{"train_examples": 45211, "crop_scale_min": 0.8, "arch": "vit", "mlp_ratio": 2.67, "bias": "all", "parallel_block": false, "drop_path": 0.05, "positions": "learned", "label_smoothing": 0.05, "final_lr_fraction": 0.05}
Rows from block 7, named by matrix and row number. Rows with one number belong to one attention dimension. Each number is 50 + 12 x the weight over its row's rms, rounded and kept within 0 to 99. All counts start at 0.
# q: attention query, key and value (stacked) (model.blocks.7.attn.qkv.weight, 480x160, the q third), inputs 80-159
# k: attention query, key and value (stacked) (model.blocks.7.attn.qkv.weight, 480x160, the k third), inputs 80-159
q.69:48 25 59 38 47 63 50 50 61 58 37 52 38 61 28 56 45 32 50 52 36 69 45 46 63 42 63 56 68 59 64 65 55 57 47 67 54 63 41 44 50 49 35 55 34 23 62 46 62 40 60 46 57 78 43 65 28 51 56 60 51 64 53 66 62 76 56 32 63 25 47 25 50 52 49 45 56 64 63 52
q.70:51 40 64 73 45 38 44 52 35 55 71 46 54 63 57 35 34 44 61 36 38 75 61 56 38 49 27 53 55 38 31 80 29 62 39 24 48 48 48 28 32 36 50 52 33 55 57 50 44 66 68 54 42 48 51 55 52 42 54 42 60 46 41 47 56 48 43 20 48 47 55 29 40 37 39 37 35 54 73 65
q.71:44 46 64 49 27 51 20 37 46 57 39 61 63 56 44 51 56 61 66 23 41 43 44 48 68 49 47 49 46 34 62 39 66 50 70 54 44 56 56 56 62 44 50 23 53 60 50 69 49 47 82 58 34 54 74 48 62 42 48 48 55 38 52 41 40 60 28 40 51 52 34 48 59 42 70 53 42 48 48 32
q.72:21 52 46 61 44 74 38 62 52 35 53 53 63 41 46 58 45 65 48 61 34 41 70 45 40 39 47 46 70 36 39 61 38 68 53 40 48 33 52 57 52 40 23 39 39 38 51 46 44 53 42 50 46 52 41 35 45 48 46 59 40 47 50 54 42 39 52 30 25 62 30 58 43 54 19 46 51 69 45 30
q.73:48 57 47 57 71 60 24 64 45 66 38 52 57 67 41 39 60 43 48 42 36 29 50 37 42 45 71 32 64 41 39 42 55 62 37 62 61 48 30 48 64 36 55 40 52 69 41 67 39 43 42 52 52 37 40 54 44 55 57 65 40 68 55 58 44 45 71 62 42 73 62 62 48 44 29 61 56 44 63 53
q.74:71 38 60 49 48 38 40 57 52 58 69 46 45 63 76 51 43 68 43 39 52 35 39 62 52 38 53 56 55 42 39 45 54 50 50 48 43 57 47 51 56 58 58 53 41 62 35 44 30 34 34 44 39 49 48 62 50 67 52 60 64 50 34 46 59 61 41 70 62 35 49 52 63 49 59 42 50 48 64 41
q.75:51 22 66 26 38 76 55 54 61 55 53 40 48 55 56 62 31 58 48 30 55 57 71 65 68 50 56 58 38 34 61 42 47 36 65 73 57 47 59 60 60 46 47 67 72 43 70 63 46 48 35 47 37 42 44 57 49 64 48 32 54 43 57 53 62 64 58 62 55 46 58 52 52 45 47 56 83 65 44 67
q.76:44 66 60 53 37 41 34 51 46 43 41 45 59 46 42 54 68 61 31 57 41 55 63 47 47 29 59 49 40 23 58 42 68 51 62 58 60 54 49 36 34 47 26 39 72 54 37 76 45 45 58 51 63 59 27 65 39 42 69 50 60 60 41 62 59 31 59 43 50 69 59 54 49 60 57 66 40 57 32 46
q.77:49 39 41 41 49 58 23 51 53 45 58 70 42 48 60 44 49 51 51 56 35 34 62 39 33 26 35 67 57 51 66 67 34 23 45 41 37 51 72 38 55 42 35 61 63 51 47 48 55 58 41 52 46 35 44 39 57 45 56 54 63 39 29 69 38 55 48 58 58 20 60 41 27 45 75 45 50 39 49 50
q.78:66 77 45 54 64 41 48 51 54 43 58 53 45 56 51 30 32 70 54 38 74 44 58 56 51 41 28 52 44 67 53 41 51 80 31 68 44 34 50 53 59 47 65 40 59 56 68 53 41 62 46 53 32 47 44 73 48 55 37 39 36 53 56 30 50 48 63 46 54 60 48 55 38 51 65 43 46 52 64 48
q.79:59 49 56 39 20 41 47 51 49 46 86 58 27 54 40 37 54 60 57 37 52 45 44 60 55 70 46 55 44 43 55 69 38 37 31 38 56 77 50 55 39 23 57 32 49 49 61 36 69 56 47 47 55 48 67 50 73 68 61 60 44 50 50 36 59 63 42 54 51 55 38 46 67 42 48 60 50 47 49 55
q.80:49 34 71 48 63 75 53 55 38 48 27 60 63 69 41 42 44 38 57 41 37 52 63 47 58 51 60 48 53 61 41 53 65 47 43 53 31 55 50 67 36 65 62 51 28 53 53 50 45 47 20 50 36 61 38 62 19 46 45 47 74 27 44 49 70 66 57 43 53 63 54 60 47 42 26 52 57 49 53 55
q.81:72 24 45 42 36 24 50 49 61 55 31 45 17 34 51 45 63 49 66 47 43 74 55 59 36 51 44 38 59 44 44 55 45 83 30 56 53 42 55 51 57 74 45 44 55 49 54 74 53 33 48 49 43 52 42 50 54 46 60 61 58 66 78 73 54 57 48 34 57 43 32 53 53 66 40 52 61 34 51 60
q.82:48 61 41 45 53 38 61 43 29 62 53 54 35 55 38 63 60 53 49 53 67 43 53 70 58 57 43 31 45 53 43 68 46 50 33 51 65 53 29 34 38 64 45 49 47 48 45 74 70 30 55 69 63 48 69 34 65 74 65 45 40 38 59 71 51 41 46 67 54 70 46 47 48 21 51 26 43 65 52 31
q.83:46 56 41 57 70 62 73 53 41 56 60 56 47 47 41 44 30 42 48 44 67 65 74 50 39 48 57 29 54 38 58 50 44 54 57 26 40 40 48 63 56 59 58 67 39 50 56 59 63 44 38 48 35 72 41 58 56 53 47 48 48 55 60 36 53 37 49 61 50 55 47 54 71 36 68 55 24 57 61 61
q.84:52 62 41 44 47 52 39 45 71 67 62 66 70 47 54 68 58 59 43 37 40 73 48 42 69 33 53 55 30 55 45 58 65 47 52 46 44 43 26 43 54 52 45 46 47 59 38 42 61 62 31 46 49 45 76 60 46 40 53 43 36 73 49 46 59 31 43 50 46 61 44 20 48 62 53 41 44 90 41 47
q.85:64 79 46 46 28 52 55 73 52 49 49 59 50 41 51 36 69 74 25 36 41 49 54 53 57 74 65 37 66 43 58 17 49 33 65 43 45 55 64 55 43 65 73 31 36 60 43 65 50 45 60 38 53 45 45 41 36 36 67 51 57 37 64 34 46 47 47 40 66 61 54 65 59 48 50 52 64 48 61 65
q.86:40 53 42 36 53 49 56 62 57 51 48 39 57 41 66 57 44 43 55 60 52 70 57 41 59 29 56 47 66 67 52 48 46 41 61 48 54 56 61 44 45 51 48 49 56 54 34 35 49 46 42 33 57 44 67 32 52 57 53 34 37 60 25 55 78 75 47 44 44 51 39 30 57 67 55 53 53 57 57 53
q.87:69 52 32 65 59 48 31 31 50 55 10 53 44 30 53 36 64 62 53 67 47 40 55 50 48 46 71 52 54 59 53 67 60 51 58 65 49 49 39 50 55 48 47 46 56 57 63 44 31 42 40 56 56 41 40 51 47 66 41 27 58 29 51 43 35 57 44 36 60 45 58 46 56 49 49 68 44 54 41 49
q.88:49 67 41 70 56 23 64 40 53 56 52 64 30 70 59 32 40 46 46 47 40 29 70 50 51 30 62 43 58 55 60 50 61 52 35 34 33 44 47 56 36 71 45 62 49 42 56 54 41 47 32 49 49 43 31 51 53 52 36 45 74 38 50 45 30 54 54 50 70 40 52 44 60 60 32 36 46 31 48 57
k.69:51 46 38 45 58 42 55 45 79 43 33 63 41 56 42 46 38 68 66 48 46 60 37 32 50 54 65 67 46 47 47 46 41 37 53 62 32 41 49 57 55 38 45 45 53 60 50 47 60 48 46 43 36 57 68 60 49 71 54 42 23 47 46 38 45 50 66 24 77 35 52 49 24 61 36 51 59 44 69 53
k.70:60 42 61 42 38 55 29 56 62 48 59 44 65 35 55 34 48 55 49 73 50 67 42 35 43 36 17 54 66 55 61 63 64 37 34 29 71 45 55 66 44 29 62 68 61 54 50 62 42 33 39 54 27 48 33 60 55 53 36 40 64 65 34 31 48 33 67 48 49 47 63 26 66 56 64 63 40 46 61 56
k.71:52 62 10 59 59 56 57 38 44 58 40 53 64 66 61 52 47 67 36 42 57 46 50 78 65 56 57 69 49 34 36 47 69 31 47 45 38 49 35 66 68 53 49 47 56 69 49 63 50 48 39 68 46 53 50 26 37 37 45 58 43 30 58 32 41 38 39 66 40 50 53 46 42 47 64 40 51 59 58 59
k.72:43 42 45 60 62 61 64 66 62 55 46 55 48 56 53 48 16 53 57 46 26 43 56 51 37 43 41 67 39 48 41 52 39 75 36 52 54 57 58 30 43 48 50 37 56 63 50 53 44 48 46 55 58 34 52 45 50 54 30 27 49 51 56 43 36 61 89 36 52 64 31 35 58 45 59 53 38 49 39 56
k.73:40 59 42 34 52 67 54 49 70 32 71 54 53 51 46 51 47 63 38 66 51 31 54 44 65 17 54 39 51 61 44 55 53 53 57 58 59 39 39 53 33 31 51 50 47 23 30 41 51 50 69 38 52 14 68 60 48 29 62 59 45 51 49 52 60 62 55 57 60 55 53 52 56 36 42 61 65 44 62 33
k.74:58 64 34 51 56 70 49 36 47 55 50 65 37 56 62 55 44 32 35 47 69 36 67 69 67 43 42 38 68 52 37 62 53 44 66 61 65 29 48 35 51 63 59 28 47 41 45 48 41 20 37 52 30 65 17 69 70 36 48 66 58 51 51 29 40 53 68 72 54 32 73 47 43 54 68 44 50 32 55 68
k.75:75 40 54 27 46 43 69 34 65 61 47 62 52 55 59 45 41 51 49 48 51 61 43 49 48 74 62 51 47 54 41 52 55 28 34 50 17 49 41 56 64 60 64 48 57 64 62 46 32 60 56 52 58 61 35 43 53 50 70 39 28 57 42 35 49 47 41 53 50 37 66 32 53 42 74 42 59 74 67 65
k.76:60 44 51 57 68 27 58 29 51 53 47 45 50 46 53 56 21 59 42 61 61 60 55 59 56 41 37 44 31 37 50 30 68 43 63 29 50 59 44 48 40 46 64 43 40 33 56 44 59 34 48 44 53 48 55 34 40 51 74 36 34 58 48 39 63 46 24 55 63 63 18 34 47 39 47 60 42 48 43 55
k.77:48 38 61 46 34 45 67 69 71 43 43 54 44 52 59 46 59 51 58 63 78 46 54 48 52 36 28 48 51 26 67 54 49 38 52 39 45 37 56 87 26 44 21 49 41 29 38 43 53 54 52 47 51 49 52 48 66 36 38 36 71 61 30 44 55 47 44 59 46 52 64 54 63 49 37 26 46 60 36 36
k.78:79 38 47 51 50 66 46 56 42 49 52 27 48 51 64 33 41 24 45 61 45 52 65 60 20 35 50 34 44 43 53 38 33 61 53 45 90 50 46 37 54 69 59 46 35 54 34 56 67 52 59 37 48 44 75 78 51 64 39 54 28 76 61 46 54 61 45 68 49 51 73 58 52 51 66 55 38 47 69 39
k.79:46 66 37 44 83 45 40 67 54 31 40 39 62 44 59 55 70 23 49 31 53 62 42 63 42 51 47 40 53 46 69 55 61 46 66 56 67 20 39 40 58 46 58 41 52 45 61 46 42 38 41 43 41 67 44 54 41 73 63 65 28 53 70 54 27 43 64 35 54 62 72 45 43 57 45 41 53 31 35 53
k.80:67 42 60 45 51 51 55 73 43 42 56 39 32 77 47 53 45 36 55 40 46 47 52 48 34 53 49 30 43 67 61 43 38 55 35 55 53 44 59 56 44 40 50 65 65 44 51 46 47 53 58 43 03 60 48 63 44 58 50 51 55 18 53 34 64 46 45 55 74 47 53 46 46 45 68 52 62 56 51 48
k.81:83 45 44 30 81 70 26 56 28 73 34 39 42 57 47 36 48 49 43 55 59 49 54 28 51 47 40 61 33 44 71 61 55 54 63 32 64 51 41 53 38 62 56 40 71 51 61 43 29 50 45 50 37 34 52 22 41 53 41 45 59 41 52 41 55 61 54 46 74 56 52 47 28 31 57 48 46 49 44 65
k.82:43 61 73 76 42 20 33 40 62 58 65 76 56 37 50 49 57 53 45 31 49 61 68 43 46 49 62 56 39 32 47 59 52 60 45 50 63 23 57 66 41 51 37 70 50 37 36 51 23 40 62 62 48 27 52 72 63 47 66 44 51 38 64 39 59 35 45 40 42 67 55 38 58 52 54 36 38 30 70 49
k.83:53 54 37 42 32 79 43 64 35 50 29 57 63 54 52 52 48 44 32 43 67 47 39 60 79 47 43 36 60 53 55 53 48 42 52 35 29 56 45 62 51 69 42 55 40 59 67 36 58 41 44 66 49 50 29 58 62 69 21 45 44 66 36 46 32 41 44 37 39 37 60 45 51 42 47 50 49 33 75 56
k.84:37 47 34 38 46 47 50 44 53 50 77 59 44 52 36 70 36 55 56 42 34 47 28 52 52 33 16 46 36 40 49 71 50 71 44 49 48 40 69 74 55 44 37 52 57 35 54 52 67 56 53 55 43 52 60 55 50 62 41 49 31 62 53 78 43 50 45 45 38 48 59 54 49 48 58 25 50 51 61 55
k.85:29 49 54 58 39 36 65 38 51 66 27 77 41 64 46 56 35 38 34 48 31 38 36 48 51 59 50 57 35 36 65 30 39 51 60 55 45 56 42 55 32 61 57 44 56 68 52 73 53 46 35 46 45 44 23 33 38 44 43 53 55 28 53 43 52 56 59 45 57 28 65 52 60 62 38 67 48 73 49 51
k.86:49 46 33 42 38 49 35 63 54 43 67 22 40 36 51 58 61 53 48 56 61 56 47 57 59 54 36 38 39 30 55 43 34 42 49 56 48 57 37 71 45 43 44 40 52 57 40 60 41 54 44 56 34 70 45 67 64 40 50 43 56 57 76 45 63 49 70 54 60 44 47 45 37 41 49 55 69 39 31 48
k.87:60 25 43 52 68 40 44 79 72 32 65 37 42 64 49 47 46 51 49 60 61 35 46 38 50 44 41 56 66 33 49 52 54 48 72 50 57 51 71 34 56 50 63 68 50 49 40 66 50 56 60 57 60 39 45 74 71 55 63 40 46 36 36 62 45 57 62 70 40 39 51 58 83 52 61 38 63 57 52 41
k.88:60 61 41 59 34 73 25 64 68 53 43 50 44 41 44 60 66 53 51 67 31 38 50 38 60 62 57 41 51 30 56 51 46 58 22 66 50 28 63 53 64 59 64 56 30 47 68 59 55 63 66 57 63 57 63 44 46 34 54 56 60 24 73 46 55 38 50 69 32 36 58 33 51 54 62 27 48 60 27 52